config = dict(
    model='audio embedding model',
    time_shift_ms=50,
    am_softmax_margin=0.1,
    init='torch_default',
    epochs=26.8,
    weight_decay=0.1,
)
Rows from block 3, named by matrix and row number. Rows with one number belong to one channel. Each number is 128 + 32 x the weight over the matrix's rms, rounded and kept within 0 to 255. All counts start at 0. Numbers have three digits each.
# filt: filter width-5 conv, dilation 8 (model.blocks.3.filt.weight, 192x192x5), inputs 88-109, a 5 kernel for each
# gate: gate width-5 conv, dilation 8 (model.blocks.3.gate.weight, 192x192x5), inputs 88-109, a 5 kernel for each
filt.163:088085105158084199134099136060120170147105081142168092060102129133130169128043113116149158107115134137122089137096126172095133183146142068158137107137155104146147089124201054087058162120103077123058126137165129158088148126104087116152201130089144129175121082137068085196112095120150161101133126153090111100151167067150074077135157
gate.163:124151133155097123122121100097137083175115127162102034106098134180114102108099187135131118131147181100167109143159133060199141120121190124103117058140113123120184156174128192123122084083122150139086125185149054139104080076116134149109131176110197122108136144186166137128112112116080163107148157121154158125132153134146104153173113
filt.164:141065162123075104150137143112140152110175122116131132112125170091133107130076173125166085094117062140127133162199182118088152094093161134185120129170107098150105143136143113085189130097098153100125159190107155128116197121095162146127094093118133149116142148158142151159160078142158102145174091137115176139162174104169140156099125
gate.164:134128138158127188137126061104177135162191144144103114136118179136145105229126114112114120116133098170192138114096145119148145099148131094155177120095129113086141116115098150104199102125096196080038157132139140152105106156106131107167118164086154125069115131198137154199128096118061088135060115184125135144115132162115113070094166
filt.165:168202138167169108165114140120154107121131153125096151122121166098140127084108160143134159131084142131148103096186159109146066120132157186094150166124145126162115127142077133183112112127177127112173115165126087070116150108150137101124138130122165203137078111155147164133086101173106087138169105152167133145125111138081155149120174
gate.165:144168146141143088117136185178170188083145115181190124126119091171137132104102137157137109110107100131105185127177157148162092146121088140137152121098182171073108124197191137139195137179125154089174176176116081127132129154117140121137118158134107104138158167144168120125159102134160139102138126124116127116112127121194134119098137
filt.166:103138100053111108148120057076052123180133135150120113129139097098154052170117142136081134166153141125131133151130136141077101109101066121142147123067147115123136132115129124158117186130137146100092169136099119127111128069158106137132143158117100129112151095153096123132163122102136152130143142118150060129157153105079090122150149
gate.166:157082078175117174137164114163110155125132148095165174174111118145071109070110083152151118199130108152119100104117127195141107132166096141125114099123100089138135138128133087093160199230116154110103091093129130132116131147110139079045146104154106117143120170138111123164157141142138111105113143123057132131129119137088091111140085
filt.167:130086109113154141086170056102101113103151152126148068182124141134131119119095131161138149111137193146144135165109188138080078070140084114097152165089162165137132155052140163130084117130149087094132119194115124121161088184094162105163167155122101173133133045130182105151130128139147150067088095123127071129151065107175152160117117
gate.167:124124194063070137067095109167068177152140108156129110164169090134142099115141151144142097098134127084125147082087115125081155154045087141156124122111100058084063119187093080090127111111097135144084120106180116174156144148102120142172121146111180165153198184139132177123123080156126125125140112108123139103134134136137088204134116
filt.168:124181124143121137132073160122113071194172139116120055157157136160151166101054118114133140162165201101142110162128160125116121147103139148093105136131068080072121120138131147099099144145132066101127123183102106165148137108151171119164136158132145194139143111176128148126174121146111092098111094128070183155028147147181147149105117
gate.168:116147114130174128171075196091159154120136147103092130104116132100142161155126131105150147105160098103169119163117104155139150127131107155082118104135092193130132177155120106115136073133127119126122139096171101156104126159124113164120101145147113121142149185121068140131107061067128137166088134137152163156143167111169130132157071
filt.169:099114106129131130103109075082121079148123090066094181100161117086121137125114208197171166164153130116132155156166163110104110117149131094140129095176092118127120061097140135124050133113123117135130076127191151122128155118138120170194136091127102174133101171199094143112109090134098097131140192162132118152162077094160150160098113
gate.169:081119143133122100117158166134138037091098187164090188071120108111087082123078135135171148115177110181142190132108069132146139127118082128135099132183115146165171154122098126162082181128152156106142105124112139168114118084150127144189162122140080168214075120131116157140110163126122087130117114212129187144140103147137101109121152
filt.170:127081111100038160082113120077140153206142097156155141151098166166087124116116083146186140146114143081137118163159151155198157088140066147136150108114139143133107154122108079093167109091157143090147098192095082113173098130144111164148153134127049092213113133184127099147158104123174148163061138109168102156144099116185135183155097
gate.170:084201100081148107115134109119129126135119131161134107129162100121179160149133141085186202079157116107084125085163146147146126132113194147131150171144080098116187081128089106150087082174149157145135154133074131170190079197150200153117136155149171109188076131124068098100101126123135163095143135086110148149124141156152088199102116
filt.171:132096166088120158124123132144094108133144081141139148107083109071176107128105097142116105111143125158118164198119174145108120107152144051111103094115162104098153120138139133171101116131071093093109144151132091099061094135087117172081134164003047144141119114090126119085118096136145134163107165184156166132093153147174150112111130
gate.171:164165110147147132128170123119177139139129121093051135178135190147101101147170076077158127092052084185105172163131141158154158091133111150169177100098113153167075119130136191127131096149156136118179141190138138069115154109077164084074226092142194130140063098167167119117114097118115136150093112126125130158130129086122122134107127
filt.172:144105110157081154127093114155166060128078198051111096068193126091208121132085117170109126118141129172145186140056104114130120133118144123130163077156120079139145226131148131047168130140100170146072146118070152058149098161076111139120161131160155126157120144172142145124114150119163103115090122133104119138080169134127127114153115
gate.172:138107103176136140146084129085098105130154150079094184068107092088148210079097080159135128112130148137114147157151141123135128112111116119133190071084178155155091114155133143199120120125137125076061088184184144138183137142129178172144122204086068141192132173131112096112110164058110108106103126210134151172131137168095158153128223
filt.173:219133133171115153124106129128164129155076019121029142146166131156127132114083105155116136160142099128140163157152124136162151114081104079106159097154099104139161089093097126110097098034121098127178076085112167136089131096157151110204165133104112189149056120163060114081085110101100128114078109130107139144155128152133154098153135
gate.173:119060165159134124095120118173156098115179134144136177126187203087090190172099133149145130078181110168136175187114122149117096148137132118164147162083099173126128089158089150179109086184177162168166141090156230127107142136162122132138124063170060200149075063123160190087142140164156124170076099117142136156100105169117133095115098
filt.174:145117105116113205071125116126130159109141149163161132161095112117115150096122158112141119107141130148098201183165078135109113074069135066110128099160185106158084129159138185110133136092059156176156111157118127164070104178098105149058115114127114075095082107135131168176113115164146144122124112156175136180184106095139127133131132
gate.174:175116151141115130159096135057088089094140164132117126174122137127141140161174138086192153073142096083157142171099114140156168089133132147140072129134090137086173131161130116150173139191169185049110114090106115140116154110105159147137078174205190092118109122102141079079155098138152122149146099124080134166145095128103157111105137
filt.175:090229127164143080165116126144115147125125146137130154147139142197128142139143072151105100197091163129121077089188094097094182169199108141163071100126119125119128152145150121098110156090203130117095094109111099151172167154150133118091102163093130131071060153136106128111126095166089064203057105131150176122124126085110178122130130
gate.175:179147130134121114172144084127134140160104141108179169116122104131111126091079111115166163060157139133167106132135118135143178096104111135150169111154086149126094129170122119139115172138089118158103127156118111091125191135178166139131122123202138108147147122071073178102139163131119147153131104137162154110153059107175116138132108
filt.176:187128104120134206120098146127172131170161152148158185106072142150137131129130177133108082066114098140125144117158145100122120110108047209109177118121140087137132146145103082158186126118134190141224155168139122130129145119100119078103091116121127136130093115093085196101095141138140047126105125156160130144127094122152125165129113
gate.176:091151074153120079153054193150157234123084108179016143067187120103140094151125128134092208058089132179155150131129080121111157135141050144122116109138058115095140222191207135095158101114084132139125161090167128077090123086072123108168117175113170149130148181177131086126131114071198047155137114152173077108130142115124100082193052
filt.177:124128097082157088140066045116118112146149149155158045114120131141147126178177150153177121115097138144166085183116126097094160161106138100126134123163114108125117129159130072069177130199206109134139156104104116107139144152114131151144092147107143161114216098141139149162143140098141101138099145101156114126165138101112159044112201
gate.177:107139178147125144130199139171095187141114094030142103165103146180077103072116139134107089150131149079205119139117151128102117105106141095097138187136093144174111157164157178138136099110082150176134120079132109064136096109134078150135126170068085138123079179095173088163157121116119070074118145175168114108125125069167112084102122
filt.178:190192136081154130132199155151101121128189077106158116130085073104116178134122113097094102087120138132152087190134102109095186093139131106039139143132144070130163114100038168206134100148112134165088124117129162135074103103087164139202090146101118149083085127054106170121146146071086133174186167103093129113147122104089136099117162
gate.178:132147083113100160161119146133131110116115120099128088148108025166116061153102139154114162141137160151155146137120127086095099099095149107142118080156164159131096151157115157187109100116127094170156142082105134107131099166185119153108120134124100127147212126125155155146117148146103132137120118150154115101130100185110133176149128
filt.179:103101120106096144102174194168110146104067097114115149192124068157068092133151116148101091118094193143152108094127109199142153082179094115152099156146150094093147148158119114144118152134118145124054103181118122150138080172171124145232145102150165190133153073087131056178111115079117124055119100063113134157157159136142100144151167
gate.179:181155100143096128147153121114143088118144151161107086083155158106093131140133131056123134103128169090081080150122103114156138103158090153121123144218138085140075143152143110134096108190139137160140107131145137082140111169143172122166131117209146099162107134144130127207104144162130085215178148080127100028105171207066120103144115
filt.180:113170159154127073128127111177155138151175124097101118095144088141119153131129119067100092102086132135138084116100128076136155188141148087169121137132082064109174127094080155148158089160147126125137137136106125108150100191176127077125129105170136154083141114152129087136088129118141086134100144171112093173146137092148091133114125
gate.180:152101120147164100151126086133145116107134119223130143083110112175140135103143111152135061150171174113121102111160146160174199189076136134161165131147150154169062079136128167146136205119127086092153076155132175102109119131094115168137159127069113158170053154124149117170086199105144157062135140098122100096092096108121135148143190
filt.181:142146163105152091074157105170152149169126140085127085094071159131166038092082120090136124157167181159094091100112093120151140164121106138133128099153087154167151115171114193130086124108171180181080127123149148152141099169140123205117149106097149159087098141133140153105104063099122165144089156152148094128093175175111093129128164
gate.181:098095108152144111128088158104135143149126129118175142140112103117095175142113148188153142170105118125131129125151110128121143144132116149147099117117177134131044185148151133189102116094177107064134162215150199119162112151140119196175089113096100125133186072072095159137150093143112112099068087138137079163107144135133098139100119
filt.182:131116153125115142116122133122082147130114147080171075134166145105184178096154119189086094091132067137108120138129110127113121103127138154121120118158102123126181140075107131088114100107125134120079108098117137138096148147103143127055119062047084180107137140130118142191150111105153069180085112163147102116186130170121158142142171
gate.182:098126114126138168082138170114112109109151090166192098136156203102133160085123140127148100166097112147088092093070123112096180132148130146157117112108146124091155117147107181194140117163104136060125120159149080170064078093138173150084051150134120110172130111090175099123096136161106064119137129070181133073149126204144144159149060
filt.183:062113117057142142178114092141065160100121124162118099100154153188105145123172116117153151156108152106133087083146127108104099097134092119159112169132104130116128157093135081090163133196149137161093114119129173102145202128141123082107073161124063155112114131077130159125115144132100102129071092154095093119209148095093143080124078
gate.183:117134134140127166111095181105111149154109178075174139190187129140121072094121108148068152120082184134109159121154161132101103154102146115116159138098149190149171159132082111075131126149112131107101132135074069170122070205143160121113055092112063098066095121107099202085129111109153162148088057102123119186092145124095070096172093
filt.184:130109149126131087099090123177181134174079161114117094044199160136133101172142164156112132083153125182144163143174161103139110126079119127086120134172009175116079115139102134123183095168123126092110158184185147099172142058139142167077151119126119110116132163101143131113147185155147094149112082138170085158120181165076133129144156
gate.184:112088079083143152139117098144113096125093169120119171111150110141131129186133151149157134148088114141113119116134137137139159169107132151154100160171072157136095165127148139082084143091137134158121129173127152147097159203133153052124144133082137126127155112143176151101138131144121111169121134080122145121149149147140131118172154
filt.185:154137146165069081092143154140137160106162094117158124154109181201142137100096161137134137124161108102186133171185126140148164130157152113128082090187172114089093193169125146132121154149111120198156143091082086159124099073082089160159118104109112168079098087143097116170143115084134158141128131092092122147147127099077116147117102
gate.185:149132103116121138104088166084137129121108175154105046143130074148129120091137149188165142206134123077149160087149098098159083156091127124160147125141136132173110149139086171173149144111156158113147146153164147166151177159175176094181085116067158129133118157114149231095131123138113130085153146097137190093093133107093112153131075
filt.186:150072118098104137108112148166138099117107168109123094095095139160105065124118120162130130181170104107159100162153136185170090077108159118079166068138070188115157121093065109187105115128105176179111096168170104125151052122158038110096158143186057150097148118139099138145146090128148127133152120084090107110096098152174098124164166
gate.186:160163125122130081125084137089065141143150107175157161078183134136154075111182139117125082120144106127125102167153046092133199127090113056155084066154123130163124139114106121176111180072110100154189127132149068137089136132212164128097105150124170130128070116127150180130149165140106066108107157150180114122140166090110109114165068
filt.187:155101113133211133126081070063139191112153158148085131119148128151106184147159066109149130170094122179067106104151127154128146094149099136148122185156104164150085176069172089085138115141106034125111082159154059116156129085091104186176180124164170073071097163138158122143120153089159139128129083108133168143082127102060130111192102
gate.187:137130124141208175134121143127161123105141167131101123162159151122160100100124148167060121159206092133103108198114173155115128133156141136100095127115140154163134139127094201117113123067076130075149096085113126108051103114163146128171110140148161095038171085114070184084082104106132111153154128132148147123105149129111120116113140
filt.188:124135131161079132125172130126070111148136128065157126081103120170055126154121160157098087119117124141181142118123155172170130133126131190111128133168128112138082128108120147092137120133089091074191109120131148050121108107158144104146194107155173114096139087118123141144129131143131110125170123095142086100114139103115136161175172
gate.188:099155131130117094154158100149176116125149075126113118108174115149124186157154106066074121117121154112088089150063077147101134130136170109121122080159118170130057165162129141129075151196144169131209164109140105182134069064170066089138110115135132139174089162110186060124139173112119083144124127141111100130157119141142112106132120
filt.189:122132069180119139118115085149127181106222114170143158201184103145102104179110125107072120150156090147149102133163136078122113147123146089099167104161156145133115110112153050090135160080202169138120113088105093124078169135107144126098183104126104107113113153079106166122184109211096128125142109148135133174106094153168099166148117
gate.189:136151105116087120141138161094130113134157173152162168147165225144100147068119110129128137165117188112107144069154182158119137133151105122111121118140101104166128086084114144179148089175149118131078139162149099106122099115179108110155101129183103109020134059133136220164100152086081141163107114141106172143189167128121074113141166
filt.190:149150045157177105149075059094073150146100144148179106126106117130143112188152072110163101116044162159198172122111114127105148031171160156147180124064117162121170135124110121143155122154116129150121126082140136141132119122142220070154136129169089129124142125081195071147156141086207103168061091113154147148070109094130122145158121
gate.190:128137135143175196141229134152076114132124178164113129077065083121165098124153104112070126156129136107125130145116120106167120132113215182106172086178152191099043092163097106125148190153111121131125092127126174116146115085101110124119147150066150152168208130159151151169151106108153088083139119106115128040124130114136132087172123
filt.191:156027129176164132132142140079170123105077100121088165165135110084164110093033153078120175110151111103141129150109036114126147120147172116110111199126152085091150092163166134117058119163161068196130162131101191151122182125130110163163110134094112093065124142132163126159124111121130169165107130107062137136094091100134128134153159
gate.191:084161162166145189144167139182121131134129120108164106136130149144111154208166144103146141091093120180089136076051079109102123123144123152099124160111145132075093137141178124066109120220155103112092151083101162098148122169169101189134120124098163184105038140177156135119172133114175169140145130127140152098134158148129169147157151